From a checkpoint of a small image autoencoder.
Model: 1.3M parameters, 64-pixel images, encoder arch caformer, encoder norm layernorm, encoder patch size [4, 4], encoder depths [6, 6], decoder activation silu.
Data: 97500 training examples, 26.3 epochs.
Rows from block 5 of the encoder of a small image autoencoder, named by matrix and row number. Rows with one number belong to one neuron. Each number is 200 + 30 x the weight over its row's rms, rounded and kept within 0 to 999. All counts start at 0.
After each neuron's rows are labels from the 100 images, of 14976, where the neuron reaches its highest value: "place" is the part of the image that holds the peak. Only what is clearly more common there than usual is listed. The data: rendered solids tumbling over patterned floors. In brackets: how many of the 100.
# fc1: MLP up (encoder.blocks.5.mlp.fc1.weight, 192x48), inputs 0-47
# fc2: MLP down (encoder.blocks.5.mlp.fc2.weight, 48x192, transposed), outputs 0-47

fc1.122,198,209,191,197,187,195,188,154,253,202,173,198,174,238,219,160,217,188,199,155,171,211,157,181,184,211,207,197,177,158,168,196,194,276,210,185,155,162,259,202,163,236,150,164,158,164,172,199
fc2.122,149,202,208,232,212,220,219,176,209,207,217,194,187,238,204,176,242,211,217,172,228,170,223,225,237,223,240,186,268,196,219,186,223,155,185,188,164,216,102,220,169,200,166,184,261,205,211,210
place: top left (70)

fc1.39,221,149,168,185,215,207,199,191,198,171,192,184,240,128,186,194,212,232,165,237,176,215,187,135,234,191,175,146,212,216,226,198,183,201,224,177,194,176,227,193,211,209,193,212,215,189,213,309
fc2.39,174,128,218,204,153,200,206,219,207,193,212,206,193,233,198,205,206,225,217,162,205,201,223,314,175,187,186,232,150,206,154,242,200,200,135,168,208,249,201,209,197,196,206,186,193,211,185,207
place: centre (32)

fc1.178,200,209,172,171,183,155,173,174,222,210,217,192,141,212,199,195,240,155,194,146,167,218,175,183,234,183,203,262,218,160,220,207,204,273,257,165,153,170,236,209,175,196,180,217,175,197,209,186
fc2.178,214,162,208,261,200,215,178,182,221,209,197,215,201,167,201,213,194,258,198,148,184,196,205,237,192,205,238,170,181,235,246,224,169,149,137,248,186,202,116,207,177,203,212,192,238,223,189,219
place: top right (46)

fc1.148,208,207,187,181,175,199,225,151,207,204,238,199,174,242,189,184,263,203,196,164,212,199,181,202,216,197,219,198,233,149,197,188,210,286,249,163,135,222,220,211,145,187,150,208,198,215,241,190
fc2.148,219,142,200,251,206,216,210,155,217,215,186,203,188,231,204,184,236,255,215,199,236,179,208,211,209,224,244,144,193,222,225,151,188,159,113,197,179,210,142,220,177,203,157,198,187,218,195,207
place: top right (72)

fc1.83,214,182,217,177,216,210,200,196,176,210,210,216,194,149,207,195,212,188,132,239,234,235,188,159,255,199,181,141,230,158,238,196,178,204,221,226,210,207,239,281,211,203,202,248,227,154,229,189
fc2.83,210,191,211,211,157,196,193,174,220,214,169,211,183,242,203,197,210,220,197,138,189,198,197,309,139,166,227,249,188,218,149,225,207,197,160,189,208,210,201,204,205,204,191,160,141,231,186,211
place: centre (33)

fc1.121,198,209,217,163,181,216,167,232,147,202,241,202,208,171,194,196,196,201,200,181,161,206,202,173,215,224,261,202,183,248,160,164,229,212,295,195,164,170,146,196,172,187,228,173,180,165,235,198
fc2.121,227,184,198,177,185,198,218,163,214,196,139,191,198,234,204,197,207,230,197,158,185,188,213,285,179,199,154,245,252,212,238,224,184,218,193,231,199,221,228,192,188,197,178,173,134,274,175,199
place: centre (32)

fc1.56,248,162,197,183,204,240,196,209,210,261,212,114,161,190,187,190,215,142,211,222,204,256,175,154,236,177,206,160,174,163,214,205,188,205,195,222,213,232,179,187,205,210,199,222,215,139,174,179
fc2.56,222,185,194,244,196,200,199,185,189,202,165,209,204,184,201,225,199,208,210,196,232,183,247,337,156,200,222,229,231,213,171,224,209,195,205,167,203,189,209,196,197,200,184,224,157,266,232,204
place: centre (37)

fc1.62,150,121,209,154,214,192,193,198,190,142,201,207,228,164,204,187,225,169,168,238,241,200,172,140,241,203,186,135,213,172,224,201,184,201,238,236,211,219,237,234,199,204,195,224,226,169,201,200
fc2.62,219,141,201,239,179,210,193,187,198,189,181,196,200,214,197,208,188,206,214,169,201,207,243,336,134,186,201,213,196,207,164,206,199,203,125,176,198,192,206,199,192,195,200,176,168,226,203,200
place: centre (34)

fc1.68,265,173,117,187,203,184,225,193,207,251,221,283,178,220,212,189,190,242,171,203,242,180,190,209,208,260,194,196,199,221,187,204,199,197,199,240,196,211,229,142,195,192,199,200,208,188,198,258
fc2.68,261,198,192,258,232,219,198,189,175,186,171,167,207,186,200,234,205,207,198,259,243,232,280,241,178,197,215,216,236,158,237,189,188,190,251,174,193,171,215,201,207,200,205,245,171,223,245,200
place: centre (36)

fc1.52,200,233,195,201,258,226,223,185,153,204,261,195,242,226,183,224,205,185,199,238,167,207,137,162,247,208,173,198,239,238,202,266,152,217,225,218,163,199,184,198,183,166,240,185,220,223,193,202
fc2.52,170,298,205,184,163,196,174,236,240,190,153,198,206,186,193,172,211,197,204,160,237,206,254,267,188,178,220,168,151,213,188,174,223,210,186,187,222,178,218,199,195,204,162,218,141,192,182,196
place: top centre (28)

fc1.163,304,173,223,225,213,211,211,179,203,161,202,224,225,153,212,191,223,187,272,212,209,266,190,183,228,182,173,210,214,161,213,194,180,202,216,201,214,189,215,275,197,200,194,196,232,182,216,236
fc2.163,163,122,195,150,170,218,204,217,240,198,196,211,192,222,197,184,199,224,210,129,212,229,192,250,163,190,192,206,135,200,170,211,198,204,145,217,201,263,194,198,187,196,201,173,161,250,170,196
place: top centre (30)

fc1.142,250,160,192,148,204,192,195,207,198,120,199,180,264,139,211,192,197,134,250,207,189,142,189,165,224,190,207,133,210,157,206,195,205,200,218,220,202,192,188,220,198,204,191,190,198,197,188,170
fc2.142,211,128,213,223,189,206,205,153,198,187,190,199,206,222,205,203,187,223,227,167,229,205,247,295,105,167,219,218,183,204,188,209,193,208,232,216,217,253,210,200,187,204,198,219,186,248,222,202
place: centre (32)